Weights of a small self-supervised audio encoder (BEST-RQ): num experts 16, normuon at rate 0.0058.
Rows from block 9, named by matrix and row number. Rows with one number belong to one attention dimension. Each number is 128 + 24 x the weight over its row's rms, rounded and kept within 0 to 255. All counts start at 0. Numbers have three digits each. After the name is the row's rms in percent of the matrix's.
# q: attention query, key and value (stacked) (model.blocks.9.attn.qkv.weight, 576x192, the q third), inputs 64-127
# k: attention query, key and value (stacked) (model.blocks.9.attn.qkv.weight, 576x192, the k third), inputs 64-127
q.27 097:136150140156129086141175162110178143178126134135158114136154111101162114125121109102130096135132117127114170113112088175128150094154139104121112110120111134150108096145156106106114133126134124
q.28 103:108091114152150085157125128120150170127125138103098106126129154136154120115111100125121123125099151126120088113136141141131179115109141102134116140111110131176127126148062148114139155160112154
q.29 105:109095122111165076103148135127087138115132122114141132157135119145140086102142173126128110109112125161138107173150122174106153111118107126125101142131112125103124136115069166139127166127142099
q.30 109:119099136149081113168096145131165145167133106138111147114136140140145102157113117159128111114155114115159139198133104156178164170109150149128129070115144127163111118121114114098102148144121129
q.31 111:123077139153026123130132102142089130164116166161114153104161141127150124128164131145142122113126158105123176177123099105144148179133135147139133086108156098159177127130162132142131114156153118
q.32 093:140146126168150104128112159110180181138122116152102126165122135143153089163130099122141120139153130125116084121102137134113158112135159127112157140139116182142103101178119112124098116137113125
q.33 108:172096160164124095139111116095144151156126174184112120168124150161136125164125114103150099123139139105138169133124096114132188122129133160126127136105145130187116110166147096124083122191133122
q.34 097:101099149149095071144119172098140184136106128139107152118091164129137092161120112120142133126141120177140126174106138164149176094131148176139147095144118132168107111135115131129143145131105114
q.35 117:113136120152095162142059139147173097156124115157157156129151125107102121121105123130111126130134116114153165129148134162163146111138122131114139111083146087128140104127180104112089151135146143
q.36 107:136116127173085178084125150172102157162144093115121108100135143110126074143139114138087118112163127098200133151098052129149132168147139136120148154173129112106117114130124131066141103125112164
q.37 092:127068133157139114117119161125109135146115121144115152092166148086118129128086113122157101126132087125149131185130129187149137170120142143129153156149145151056141121123105128137144113165160119
q.38 100:128141124103145143103064147104114149117124153131086135096103111142143165106105125138181110112149104169130108162102126125137171132102137182117104125164144183141142138121137109154157133086118142
q.39 093:138119115151185087111129112117192139101085134144145115139112130140132130094089120070128148104103130137097134120107142135114121079157137108146144129091152113127125091140141098170122148064103116
q.40 098:124148124143079102141092114085180152168095166165138118114147155160131116109151126142113133117164125053152146186150133137149203146139140122140156134079145105186133124171154101148114132130131112
q.41 099:120136125134085111138167095118170141127099175122120112179114125151136148118172163112131145126108148093133134097164191118119154091125147132117143080088124113163103147153130141128108113122121070
q.42 102:126134137051120161126139087128143076122145137105111151096082110142136133122149112161133149098126157107130128080124158110116092121117135126153142100173143100120098140055115133140116113089113099
q.43 103:104089105084170123112144131180074096125117114115148118134135125176146119123125119126134136088149134174149076116114141105121115110098094123120123138185132107049116151088122124132120136120112141
q.44 111:125155137204110157123100138111149126141166114092109130128141155106094119126106116149114127182148106048141172075108120181142109151148149117131163164121131131116094111160175124112109123144149140
q.45 097:155157128114162085117209130133167154116111106123108107177101137111145111120141119111141162130076113087121119094115132122066094118107121098151164163115103128166114108186190118128118111146111152
q.46 092:140101163206057086136163110099105165149124151136139139123149186134104167145157150116119129156112150127158161172133120130148136132143105079141161129103153087180129142158103139118143142125144104
q.47 099:106136154117135133132144110155139134168120129135110094178139164145136119113127170144102144108140152127167162197099136130156128167128092118164123098149142088144108153120159120150103132171146102
q.48 120:118148125142105111161077096077165166153133141122099101118104119167138116131057112087100127148168096098181153185079134152133130123143146133101127090135139142136113130175107117133109156161129099
q.49 094:100121140174129103164102138074163145197134121147101131129132116144124130122139125114084078099162137115161125166097106152151164112122117139116120115080164140124132157132117116127157141150174116
q.50 102:133096126113179199108103117117128122130143105170159161106111142176127098111168155119109120112113130188124119131155130102121112136122173152112182184065087099097136121127094141163146108114160132
q.51 098:090098112135080164157142180133147147152109126119140141079088110087127120159123117115107084143118139155112160157085079127104139128138094098148096140145138115115093109102135129140157134120102134
q.52 100:118108162168136134118085125121087133143100112175171110103148132156130166179172134144125147129091161122154107148132117161159156125109152164137117126090139117194144098117103108104137132122121133
q.53 104:110147090137127124116175165187093094066118160099124083122127136130136118123125101172155122150141128164127139092146117090108115134112122123150151151189122142131109157102074147117157120117087136
q.54 100:145133120116057123159129128139149136159149110110109146136151131123098143123120115125136140166166125099151149191154148116103065140170124104111155088098133140141140159185156163157106142138136130
q.55 095:059152135132149086155176158110144137126128114100123086123129129116138094149130142146117092134188126117124151080111099142139159116128106150144092090169141135122145120134120109091137143136108130
q.56 091:143132119102098118184131107096143165151123170071111123125117136137142140133112096123165138145165108088163134123132141140113097134111134109086116114149147151153126140153163137142114139129142121
q.57 097:117136114147200118081123116158104094128135140118169148146173116111135126131099122098124094127116115155104114131145111184121130082120119125163134147143137108075159119110086116105113144106131149
q.58 110:142113142167122055165140125078157151153116135114102103113119149128123138141093150126121102120118096055158134148116129148150144135125146106118094084128160167186125126140143112104118146195140102
q.59 102:121166092121107120152159149157082073105163129111125098159150119082132119167137099150161132150131127109131122073164122116172107111105121145163152158186139103126141158094105119142170129094103164
q.60 103:131112143159072150132119114148143171153154095157134126156127135107100141127103143130102134163094188087122129146160112094167148111134100140133130117128121099118131139145193120088121128118112149
q.61 100:097154122113153151149102138148173160124135127088141145173109073117135106123140109108104114135148122151100150158115131156133098143126121108158119133166108120110117164127140156151108113138151127
q.62 100:136129113125133160184108089154118117145151135148162103101127139152150090105176110141125124125125135132151104096137164147192122117121158125130174152134168088139150144103139151133133080163166134
q.63 092:141140129091163129157126106176119108120124154116131123107105134176126091107104114092103145102118130106167123166138124103082123156131155135108171141119127117055133160149137140130119141116129144
q.64 096:124161117130115163132115109132120112149152153155105108121095178129114147137158133170098147151155148106157097131138180134157111117118118162138158097106146081181164150150184120133107102115130174
q.65 107:108131140095173100089148111121104107127112101127127147132148084098127088143133131112146123104143095153079109125163128100070135123096120107146131180114099150087160128107063129115133104064152154
q.66 092:127105131169090127155112129109156163116134103099147158121121077082144109141103115117126090128125147142088152089096136115128148131121116104141082163137158138079089099115098109110161163102128084
q.67 104:169087138128093129115136142116151123127130100178121142125133158082134136170113151140157125120088137068114123157165116109167174137126127136148094143108153140147136080121112138110150120124143120
q.68 104:101124138098117078116169138127143148085130121115107145106143139120151123120128127166152113150121122118117133033134111158123160117080116115157108153172103150135112111094117099127154132115103134
q.69 098:128142109056147110144127124148102161155104154107147152101143118181126093089131120133093139111150113191142159114111151105104124141130105130108162132109091114080124138142125151152129128120132129
q.70 094:145105143125096157139136105127159164113101154114146136149108129141124117120090125153144120145098169163121173188115140098103128169149144070105129101076142143124123159163160169157113144165109120
q.71 106:097158145090153121124106102155128115133109126098164102169123111144104090106102106135133140123131125185125136158127111091087106164137100122107166135127089162103121164136096160142134124133134134
q.72 102:175100129116121142106194135124107174142133105132106139122115137155135136102067154103138131127126166099126124068117100096159188117117145145107104133115125143145121099139169110093130137156090131
q.73 084:118150119141141155175145122120152120090139138098128082104142105113121081115110123142142132126091130124145122111134154127099044122115148142124132140159157121114154129113086145170130120129168097
q.74 096:100162131140175109132115102126137123109141154072134127177134121146101093095112111151146122132137128166147141086113134115078140117125088124120121136135056137101077188098090141130113148126114111
q.75 102:115133107154123122174104141088174138155128113101115119137134111126122123146069103066082122142141094088148125206142092157122117121138115115103131084181133133141139133148186103116117137112141128
q.76 091:065120152137074171147152093125124149133125112155151117087124134129135147130175146155116100176161145140125124067115143112163114121128127142159139109154117131093132103108121116120125095119130104
q.77 105:124112132116152170090145124185110099113121127168176140156136143119124117121150151143130142135082156185096118131142110095129142134152127138147162178076110075102111147127085143118168121128111154
q.78 097:096115127189109139086145139116149131134123121136147178128126093090137129139155139104091098122113093149127157158093097169099120117134091098160123136129138102095118090104118109152128148146113123
q.79 110:113143145129091141176105110070163158170152136119088114152113115125119126118173122136128144150175151101150118104105153145178123091148140138106135108137135121174154100104194139138085121149120113
q.80 096:123133089155123123126164129115098116100145108121107110156091130113117123156120131141144116139172132169120149171111125155102138150144115144134105129173118137120103126095110100120158105091100113
q.81 108:145135093171075171130104119128128099138120144152140124151131152101119158123147132098131186123113123158138120164146134101159116156159150078117149124109147090133152150166180154128126119143154130
q.82 094:122131114095115129147107145142132138184109118143102137151088122138113168113153141143124102081147140138141110152120119110163157137156145117109133114060142165142147095144148146125086130114114132
q.83 102:167153106102148172097194131176100100080130120166133135124123155126124128127155133124162176147102138200144100130150104110134146155104123166134152136126089099139153140143110127140152109057106164
q.84 095:136110126155132120094171106162100104086133133156172128058137143113139145127158134079137135139093099145122148130140107137096132143142146141130152175136155070123106136134107127138130126169116128
q.85 119:127099119078113101095166158151126089099125111133126130134175119105146109142150138100170112153109119118130108124143100141111163136078115120131103162168126136119141127078061098137188130112081146
q.86 107:167127121192092131159076083109123152103115128157148127140093100156125152105134131087097145143114126186156130225120146121128129157211122125096140123103133122096137158181130156135117122145123118
q.87 097:160143137133095106156100129136123123130158098159116110184110110128117192122146131149127117090154144106115109163159143103206165104131080156114102128132133122179150163100188140113108132138108142
q.88 097:116101133106079146117144128126126166132139116135103149117114107135106156115107139125120141133140158142077169091089121109128154128124093111133122143106102132080057148119147132093121137156094112
q.89 095:122109111123127080131127167102121140115118113104100160119136071128161111153105114130139096147138114167100157125098070125084122111103099114145107153168115169110094107110119107144153155087090133
q.90 097:160112136130075124164118120154106157165168120126104105131119151126121170137111107126142149143165177073159136107122114114185144113141140137095127084152150111171114125123176133103094119129081155
q.91 101:126147101122150121111101149137099094118137124135119123116181158089155145172136114100144121134146114124117127134162107159127110104107124168166115146181140081101160110063062108123153137091121160
q.92 097:130138095159109114136157131118155147120131129094108166140131132092147135147108132098117106173136109116139152179074085167100126116135087117132104083191119099119094116128133101154125122142088119
q.93 114:129123137142099134147108142101146156130134102114094112156100104109142167180110125121128104113175125067137155102098125129153145088148124123115104098128119156159100108098142142129117131166087115
q.94 097:115106104137110177155122121116151184126137104169087137116123105128152098113166131139152090161108141103147157123097117104181126121159139092113142125168119107121147114093149167148159121146115132
q.95 094:141098169144109144096036105140116101121136131138131171161134096114140139097114155068118152126111177128112132172134117107132121168146109155131123102120109116110107124105138133132099135159074140
q.96 099:117111122085168197093132117106076132119120106112155132138149122121096147154160121113138139113154068169168124089130125128111097109148125111122146142128142141086146115104117119150155125105113141
q.97 091:106086134079091194110030139116140101131161114138166130093136125149118145158168118145137117126139165108116126136126142106163076093154139122128141169135162118124134142147135167134115116148167115
q.98 096:132113148150070135121129109171147105156140158114123130092140099159139124154067123147125137152121098107115152129126142112139150115122135142127132128138131123130124141180171087122138179161130101
q.99 085:203115125078060174154118097124129139119146112142142086153122144124100129105113141131166106151076127123121150104115131144107129098158147103135163139110147101084154142143145156137112110113155148
q.100 086:118134127158115123146112130079151140168127130106130128134157109155126138160140139144111130135135169155126137133131178076160124123133164127104141130114166127155090088166134144122106160117124083
q.101 089:105152160112117124119103155107116060150083083130102097113089136109116135172160093053122131110109117126159110095180142076109158127138148118157105129136110126169125111118083156118166111148131103
q.102 107:111125135106166140133122142136103104123114099125135125139143121147154140146145120121122146137106067174111124126159102131140118109167078100128101160138115128069122135124038156112158119078154134
q.103 105:119118126106134100110172143136110084131126155129119139126122129144128110131135125119144086134101104095150109081104130089107112118129106097094118169163138111088146119100099203144167110121152110
q.104 102:145129120106135113105153144068116117117122113089107113119118101099119138107147123100136159134121162161167099131138145114110142094133118139117096112163128186166118121108091127122142130107091144
q.105 100:117147168169150119146126063166133136112152138114144139161128155139118122137096139138107127167156110152105176109122117140106113129140094135140160137108150060135124122132173104129052136160123167
q.106 097:123124083142106157131118114134111141093113132119105116070134133121117149134168129140122161142133140135148130145151154157149114155122197162136137102153143167139132114152086140109135155088099089
q.107 096:124152136114131142100121127108124118157099118126125106156112130155094120147140098094126125124139173101164098083120148100102142091146128146098132167148167144187116100151163169127113127151121133
q.108 094:113150139076121150152134126120102144076111153141166142122130154131122119111142124160115092115098133088143087090161098126087133153141138124138142137155140134127149134116135153168135136101141163
q.109 086:120127140094148109132067113101115091096135133130095136155142133146129167170148107092087129118149098058149133105118152135102166121132098150128124132144143118128124125136089181139148113172095104
q.110 089:125157114146199107089106127153101131131139113111124121167129124098169117080115116119107162101129096098117137143138045137107128138116125121124124113086107156103119155122091139128113140104132161
q.111 102:160088120150145163106077112189131102129163132150151141111116129140136097122125141151161076131096093134075131099105118137121108110164118093149174166142138089120120145134191147148113115114169174
q.112 098:119133113130105156179103103123130084102111110108119120150097127156106111128111123129086151089142123103146128155136144157141151125148141160112153127119130115190093139149184116099130166190114114
q.113 095:129116138085201120095156137173127101122147157141156166140125116133165115124134119085168096123131127155128105106086110121083116137095106133112094143150114148101170098118122179158151105148131154
q.114 106:121152115154101115146049137141145152167155153113123107097160117144114135119115108096080111130170174049152112145137134099115139179143143112122145115128148137186150118160203087125125123161133121
q.115 089:166132134160177122138118116167124126098152125170133120136124137121161129108117100144140114118133081131105112134132109127123149110169120120140155175130118092114111185132167132138119077151139150
q.116 099:139145141183126104108116117133124152122136133153141108133142139134124133101084154103137109126125181058125121193095155142144102112142125129120106122161152100139144119146131138126093177141155095
q.117 096:151105087185142101128172105135161137145123141143106138161152123136155152127072135096111126149150153117135114116109129156120155074123139134104134131120139142138108150149129103119131160123149128
q.118 091:122125145185138101130126131156146149151139144170140136130130160129098106170102119128112118092136123056122162127125097144102161153116121132112142156120145122151150144120192132160104153139133150
q.119 085:117110142155109145147125149138126159108146144121148124182115142114111080155081150115111136129087115157100142112129092110129102149122178088145147130110115092081156127141140080169134160100183137
q.120 102:097166110148170130117125172143091122133109107127138095136097122137155117128122135127099157088119079152116150179154098132118164120126108107126121099093102139099125124143063098112148145120108092
q.121 097:162102151134120074136111103119121153111114138149103139123155143135094126164149141160109131171150125104129167129112158117134116165147141104153164163133146094177078134167153128138097166179134122
q.122 096:110163112071149116128155131104131082115102118080127112145093120137128146137138096091143182113133125103158072130141102107090157100126099137109141123097111151140082118136062138118161136132099105
q.123 096:087110117084139199107144148117133080154143136149152117118142097107124107106109123131159153074138120159113120120134123108136100120124152093157077159145116134096116149108124175119136118119089162
q.124 096:125171145138157103178160131102129149124108105122134103151125180114120132152114131124141109135138128181141105095140140111141168118156145133131130106087099112143122139113122134146140107143104120
k.27 095:136143174072110125141063126170163106113100106105155136138117139146129115120137159143111108123095157130128108183129101149151115118077153115119118136125141142138094150117112112138142129156150110
k.28 089:123139129110140127150169147092140118119099127115148143063108132161121102150134140135138135098138097174174105098125124142131099126129130065165101064140147165135142112149126122166118099110141105
k.29 086:105112091148173158127128166129146091123118106104130115118137122107124117104141116153139105122108132175146099177140142170133153118120115081162124102152149108113087157115048143182130133150134097
k.30 093:152116125143194095129099159117147124144121115111108125089135096115147186133113120130175085120118105128141116152151075110147153122100135092168130107138141159213132103081068151145118114137102103
k.31 082:100077145078092172179153104126127152141152116123130084156114131126165158125112118097099101093146123119102160119096139116140105157116139118136141099160144122148116129161124130123121127138073148
k.32 085:108147139143143159123083130114148092110090154102137143059102114184112146121139105140132129131144132135137102100166133135102086147154130067147134112108090134150145119100104135124131098124105110
k.33 094:090147112158166107103071142111098087083133143117146150096129124113147129160173132101120109137094108111153130094141117133129127151103087115168102102178120141124135133127088127159108122126136112
k.34 090:130135108105166130138101100155142120125125129096112142121133133158147128152110083138136139105139140180145090155116106133121152105153159064161144114093125131148172143130071090127158105119116098
k.35 088:117083146070150122124146091139139119138169156143088106129128131147137148135186111076142142127117135164150085123136154137085119110133124153113115137178126105176130149141123120144140109094128099
k.36 107:084098134149061146115120105126147126183137145110104123140134140144120132130160159198104136127137153097130129163099110125103167137176162111163157083096124102109130130119147120070142158180122107
k.37 107:148104116145140123119126087145113113119135131100123143179160139118135136118108130113133115116146134098113128168139131130143189085129136142108128117083104128163100120131122131115102159135147138
k.38 104:145111121141110130141156097144124143101139140116119149158145158161136156114132129128120141120149127076135163167125131110196156095109128145126158095085125140177123093186191109091105143176094120
k.39 130:164141103142156158106187134126094109109102123157130120099101122145154110152128114104213126111121116184125117091148127128099100140119135134109085177164138154121158106120054138150194118087143118
k.40 098:116121084149177130097127119096080118097124148151109116129163124123133110107166130129141119140128119166155099092175116134111120147146103101147118111166090122133133144128040158138114092077117136
k.41 112:153123127073133141099149112156126134128120165156145124136125116109097120133129132129134145104138109136093142060130148110157150117102139107126142154151123092091174186118086132183180126140141157
k.42 109:153127107146087146103199145152101166117155154155109124104138135101124121120111128101143106137142114136101155059075121113122121146106114172101142152145112134080149096127145145156136134110101163
k.43 095:130183103148112098152091122095094099160118152124127117115145089134124160084137148123143131127146124132113150143107124125145172124137137182117165133096125100072129104136155162137153171114144124
k.44 111:115121154140084116115039110111119151115143135140135159122144144132117179133140147138112158152118146080158118183125119150124126102158103146126148160100087099085092151113162119110106122148145127
k.45 104:101157138131123113080155146131130135146077133144155137102104142133144092176126123145143143156138128129156103051133162156094104162107140106147095189168124149105181143154135124145134117109139163
k.46 132:110091114069144152108155118128123131104122107115139106139141115130160096165122112118133113114146108173125127089126151114113100160133114098117104099182113164121160118109065148140128101080120113
k.47 105:146154122135176144144187162171117101131117099144132149131112113101109108176131090115162105088110122147101135075105111101132128109136147125131082147145122149105100113098121140136166141110110142
k.48 094:139138119157163155106101162118123122140116165121124137097129133170128111146091111104146121128108081157109107115132152116074079096145138117116106123099113141193085107141094104142147159086131099
k.49 106:145159129091169135082231149126103119090105157135122100081164135162124105093143121127148117120087147143125090141104128142123136134097143151143138128126106150125128130140106112146122110098118158
k.50 096:100086112102109090180097154103134099153162094147142095139104125105125124139121139103105072134151145191136159141150119125123123104113140114106136113122145130111132113175191135183085143135143104
k.51 103:143153148128106103139163176094106128152105099136120145137110132142132117096175123149115112115099118132131091209099135133132133131103113143147084150071118153173089141151111125073123108132116115
k.52 102:135136106075192126101140115138118126076110108119132103172140096149154117133139126138129124124108129155188110074137098097126118051139162069138117097129132121087143142107057078157163103081124140
k.53 099:095136116160077153132038151126130144138120136117130098125140144152125131142121140151111140145137118103132129178100164139140168177137150125146161111133130137133171146132159131141132139117120133
k.54 092:137152124127163162129094139126161125125150130128121115101087107151098131113112130074114104130098126170082163071132086130082106153134109099135106107107066146098134105107086154134119120142118115
k.55 095:131157151125154130077171133141106133133125121146143169086180143124114113135149184155157118108138106095102088173108125123129114090153130154153148177120139104136141136111173113097148104138150136
k.56 093:090140124115082153143062114130142171177109151094150120103106166154140175123121084098116126126115110155160151140149167150135101140115138153106120137118145114164150121123039145152131157153143134
k.57 111:124124154149106097134084081111158120116161141125148135151131158113115126148142147116094134134188151068117123144095114143118140124149115138117143091123173090099108115147165108130131141160118097
k.58 099:141113090121148140116138146133122115102091131102128153117136133166125130115151095153108154126098147141149097075118114091105168140132120138132121162138109159133132134112022120104139124122140153
k.59 092:126169146173088139102062159112167154130136146064118117132130104149147155134097159146137146138118113096146115155150142173149160152136127126107145142179106163114144128096140105137139149109105132
k.60 117:124155113119189166081210144156110116080113111163152130109116108096149117154144141156182126133091131105137158085128111113105145163087149135139136126161096169119145131108087116156144143136137133
k.61 103:149142156164112118117177145118154118111149155150136133132138147151111111125131139118146125111114177141074136179106111157132133173101121182126149089079150129127098149166141118127105121171113108
k.62 096:077090117099156115154134155136158073078130164099114096151100120138171129115147157138118139160098163142117074106132126188150091122126146116110146104146112145086164118127177141133118111101111139
k.63 099:114093129149074114174100117142146102139092152106125136165111146179124135085117141106097107131124131179168144119178096172145100135103118055092129131096148123124118134111172161095095140142118133
k.64 102:117145128087190107120133104083117141131103143092078119080121109137142098134127126096130134115144094077137113097141091119141105128113123124113135170128083120099141097123079132146196131066144137
k.65 105:114115170155072073162056096107155133135117122140110102154163155100105130162116147115097116129151121143141149158152101124160145126119122152144153099121156081162137126129173107130084119165136127
k.66 100:110120134130045110172163133129120094140125127148167144135139106105136138107160141192143142152116168097094102139137149158114160140137117129142173113134152126151121134140160130141117126128097118
k.67 102:159169104096146121110234122134111104072100115129154133137113107094128123126156108188141140136071153134121138069132095127119139132143130129163123106149112146083130119115105105156116094117117127
k.68 108:111122140150042131145124107106116132186119106163137135102139137110124135113090113164123137117138143081166107218128163136146154118105157133105141129130157100113101127132123118132132151157123124
k.69 112:093097147120048119179043110114112123170120141160130155132124138162118182138116131097100102125143091125104124175106177147167118161128118120119142148130115086120152119139174166112131126134146113
k.70 093:129104140128119126148172113146140122169137112132160134099071106092142112128133080117126116115115138186126164133152133114164143171154088124128147154076139140127118118145153173142130142122123153
k.71 100:091126141146103118150061124179149146196169123143131142122124109125100129157077132063122121153133151144117148139155169101126113154120128141110153110126123146156131164155111135144121135118153097
k.72 112:142139107118147131105203138166057092118117086142155152116127092105149132142116107155165136119141116122120135109126161089104156138144145135135128158178125129092122121118144135157181116079147150
k.73 103:103115141139062107181025130099152161162124166085118104142090124138108144114102143128080145132162112114127109156147143132131110175156127127099134140116137105179141127151145136119085136158105122
k.74 089:105123137150081128109071117109133132139125133110120122131154144137140125158125103116141132144141138141107135174146176118156167132123112112150149115132127115198095145140122128121131146133115135
k.75 100:153147118132182160085149140126137117141137154101138133106130131128114144124110128073152097115106080122113150093143098151103134154138123126121140140130119145129119119134057131103144150146117085
k.76 090:117162105085106107131201140117099119098103150134122122106171148118159117153176150151168184143102148100110088102123187114091119093109095167133136119153093120136158086153150117152138097087129149
k.77 090:131073157126119098137203107157138135121124095153136096157115105114092079124130149146091120140163184121132127113116102144190137109119134114125165082141107134102123172144222118154116131163136126
k.78 096:147118178080144095119193112112141100159162135150141165125142127111114113129142090115115108112172148106121123167103104106090106120117110155142083135107146135163093136166121119130098113164142113
k.79 103:114150104084185152129133149105127127113137164096095141100144129115131104127176156123147139112111134163112089088124122119105062126094133145135126131146084140129146112098124150114152104070125165
k.80 086:152175152140082130092137123141089156125123126137167163150158140143106134112155183168197108108112160102127129146115159136138165116103085139164120167091114141156108134108131112093143120127110124
k.81 103:160121128094217128122173148110126127120133129106141118129104115133099102085141134101131126112119121170114154103146123109106129161137121118115136111131127159094131127120136152128106127116123138
k.82 099:136145115078172158130140146146102097149166118157098109127131090117114092127124123111131126136104116159100187055136102093150131094116138096142156103105129144106129097133096150176115091116155176
k.83 091:096175141126118132144155117132133156141142073147133096154102132109111114182117129141140134099106141090145176118135125103156135131111142108110135154112133098117122132089101120124114105093144117
k.84 113:110123148133097083173084117122153131154111112131127141163086132162122103117107096112086105113166095139150130146123097152133107132120111109106112129104152117171111145164155136096084150162133095
k.85 104:157161132181054095145127121079164149119141131101118124124110153133136166123135142164111117108131129145156105155107127137142133101109148157133098053110162118145129147112150127101104110146107125
k.86 091:158146136116208151142156118105119118120127124154139136193111090134123120155101129097161130139099113165151166096162116112134065132131120099106159124117126167172083109145123142131109122067093128
k.87 116:147175116121212186059139159158107122104110132139146117127165129101130101139114114140168127119118120128139157117127145142118126118131159136146152123191135161131117162104125089145152126063124148
k.88 099:122127115160130116109122177131088129147102086160113150130134130088146130119138085160175145123120135166154114174119182165117172145113125151152148161140127138129083134130104130128144119106129149
k.89 101:150174175157056125083125149124111110148132119157158154140128148123135131129120113144111109133112125091150132159094138116100162123139091166131112138138195100176072162148125120107091146166097117
k.90 127:116165100123162163096185158152105108128121116157145147090145101098161113142117128161185137105102109122123152087114126113126141132123147151126142167179128151112117122093115125152161147092110152
k.91 100:116150153141158105113124105072170155137112145074114123161137135143117115130152146119089125142158146081132115147113075143141104144125126130140139090135120085173110142141172106082103140184138132
k.92 103:152171191142096134097151123126106120168141127156171175109129161116134146158115089124128120090147129066117123171092148093090118135134092182124088152123171118192080125145099146116136132166109100
k.93 106:170139072140174170072195151141089091126107122143119147100135104112179143138128127141156123143119113169131106098099118108078147103148121144139116150123128154165121113111057124122135127110096151
k.94 097:124175147135150128134102174128152106114150179150137111131100129120154114091127158119089133137102142102137091144114175172138051131121129135098094087132135153121121132105154160085103146078112140
k.95 098:172140114110211130105182132130125097138134085124168172139133120108151105132145115098168162115119106115174125111122122079097110111141115113112081150150136149142069164103118117118145127112133113
k.96 111:117102142124096108148051101083130134167124150135136144126138159170088131093124139161122134122124125081145137192140124153111107156132094116108163134141143117139113150144134135126136141174156106
k.97 093:073182124047136172101162130141113102139166112107161123116122115101119159162082122111110133117174145129114120108110160134156102106123135141129143136140118133164149125101182150124115109116121110
k.98 106:142140126089172148118133159114101123139128119156110132082137130094125104152165106160173116070135080181118106122129112129134167111141148145138109132170146164081106119095120144157151133141122115
k.99 093:160124104145131153147126116161123137135125122136142123093113116114125095109072141122135106148156081135177147125120114146143170111119120117136107107125163122106165121126152142121143136121158149
k.100 090:125162125121126139140156130103118131102135112119163103140122082133133160134160132126128144116118140188112120110142127088128090119145102107096102131121063149150156112106090143110134116127130108
k.101 096:105108131162149108127101165146164132164107107135121116141109114085126200106139106149112145171129151079125116114125147118190136099152154144140175105127122083128104149126158112134120133166113111
k.102 098:090129135173097106130143132145124115137117140114099146119134140112131157159120143143078131126178142055153123169125131132164148147140142098135150128118131115148102120135121139081083168154088077
k.103 090:126122105157172135118113131136151130174139154110108108170160080135149161112120158126110166093171108087160126149122139111148137111129116087114112089127121124089133116127128118110134147143099130
k.104 102:172125100179094138161149133129150144087166127109117123173139133122147163167142137125123151135135203125120135134105142084129140099136108105152129158149118102167122117135133116093145144121114113
k.105 115:158179139082165126130097141122096120164106123150135155095133144119123084137143113103131115108121123165100126112133095116085122163146130174129125169107155174121141150129118135155125120130143125
k.106 087:123084117180144137126127098141155128141148125127128103147102131145080117121167148120127143124148133170095147191133146142101136125148141131118151133159104101138144099121125179114157148128093090
k.107 085:093120126099163124119144117121145111112151097099185112137148097160091172170187139077129161128102147163131109123113134063163083111142149120135135137117088091082133107123105163134133126118146114
k.108 094:115116133153114138109066081183103130113137145088145103143164130099117142120129155143108128133129097062149137087167135171150134130116150101129160107113182126139147125109176087140114160133097173
k.109 081:077093131109106122110167149116182108171118147122167134124161128106134154140103102104118146146119152117155107114119127130139077134149123113129131132077143100099138108118153106147112137092131135
k.110 087:114089125178089111118076133149137121152119130132091136160132160115145114126108133111107130120128148048150149137115120128107131147096138129112145107129151133128099125147143110129131134101122130
k.111 089:167149128117158163120132107139094134130154120122124102112097126114149113150085133104133101105136075130141137103118122145113154107158144164119137095157168146114136127150186128124140126125123143
k.112 102:111141121149195137115136141126149115135121146115104129129150075117117134153170123138142139129114122151095102091107150131092124132150150191131133132139119132073123124103124122154100132146117151
k.113 097:120114139093087136133120110136173130144157141116155149163139113126152105137105136090098107126130127075160130168121134121166109131126122134117137111128157074153172090159111107095113199133137111
k.114 115:133139131097148137127181143120084128089127123127131142126134124173123132150151114072086144143112087143126102063106129085068131129121102123111130186122116146114118149103069106130159060093151162
k.115 090:149136149130150119147079129131135136124126125123113116165140164128140123089080105132142149118139097103127115092160113162106117121116159128103123107128151144126096162137175078136121090125088152
k.116 116:113121103103136140102078097097109095115141134147135143129102117109119144143136141065170108116101072200121121101130145146107115112130105076140071142176084130103131125104062173121136120097115131
k.117 092:165106099132140154097179112128164152146122130169151119157158114110122071161161130126135140126120132144111146137121083102100128140164128122145099150119163110058146099101103133144119153109143120
k.118 100:129152187078185107126121159143087104156095129164125109138100144160126138136128108097082150113116136115102058087114112127079092131102109124113095137087136134091133143117143143178116113101121147
k.119 085:078132158128184163102120164138113115158124146143131128122106126105143121141077126095060127155136099120112114170160175145160173157146140105115146091125108146138152139132117137128115160133144143
k.120 095:095081145145145096138060141155116130125118143144125135169140137145118150086111114141097123123113118086107131140177160138157130128112127082107132142111146137108102185160091094143126137164107155
k.121 092:116140138145157114128148154077131125108151093126128104106156124107121142124154138148128130137104092180089115128109138114077102160168154174134124145167084131103164109121104120129134108162152131
k.122 086:103118089112105078161099135135158116129119129122137139144148125114098135163138103132158096144135133110170175201103134097144081142118127134156148148120112068127089135115109139130121150146127130
k.123 103:117138153130076129172116144138136135132162127073115123155134126133139127153108102116071138111169146047150117179116155113157127134145120116149104123119083119148161109159157091101138190160111155
k.124 103:140066120137194113187148136145148154123078109099126119113097150151142139088135114150099131171099168154111123133136162138160146112118151132125127094096126123140122153123129126139113122142139107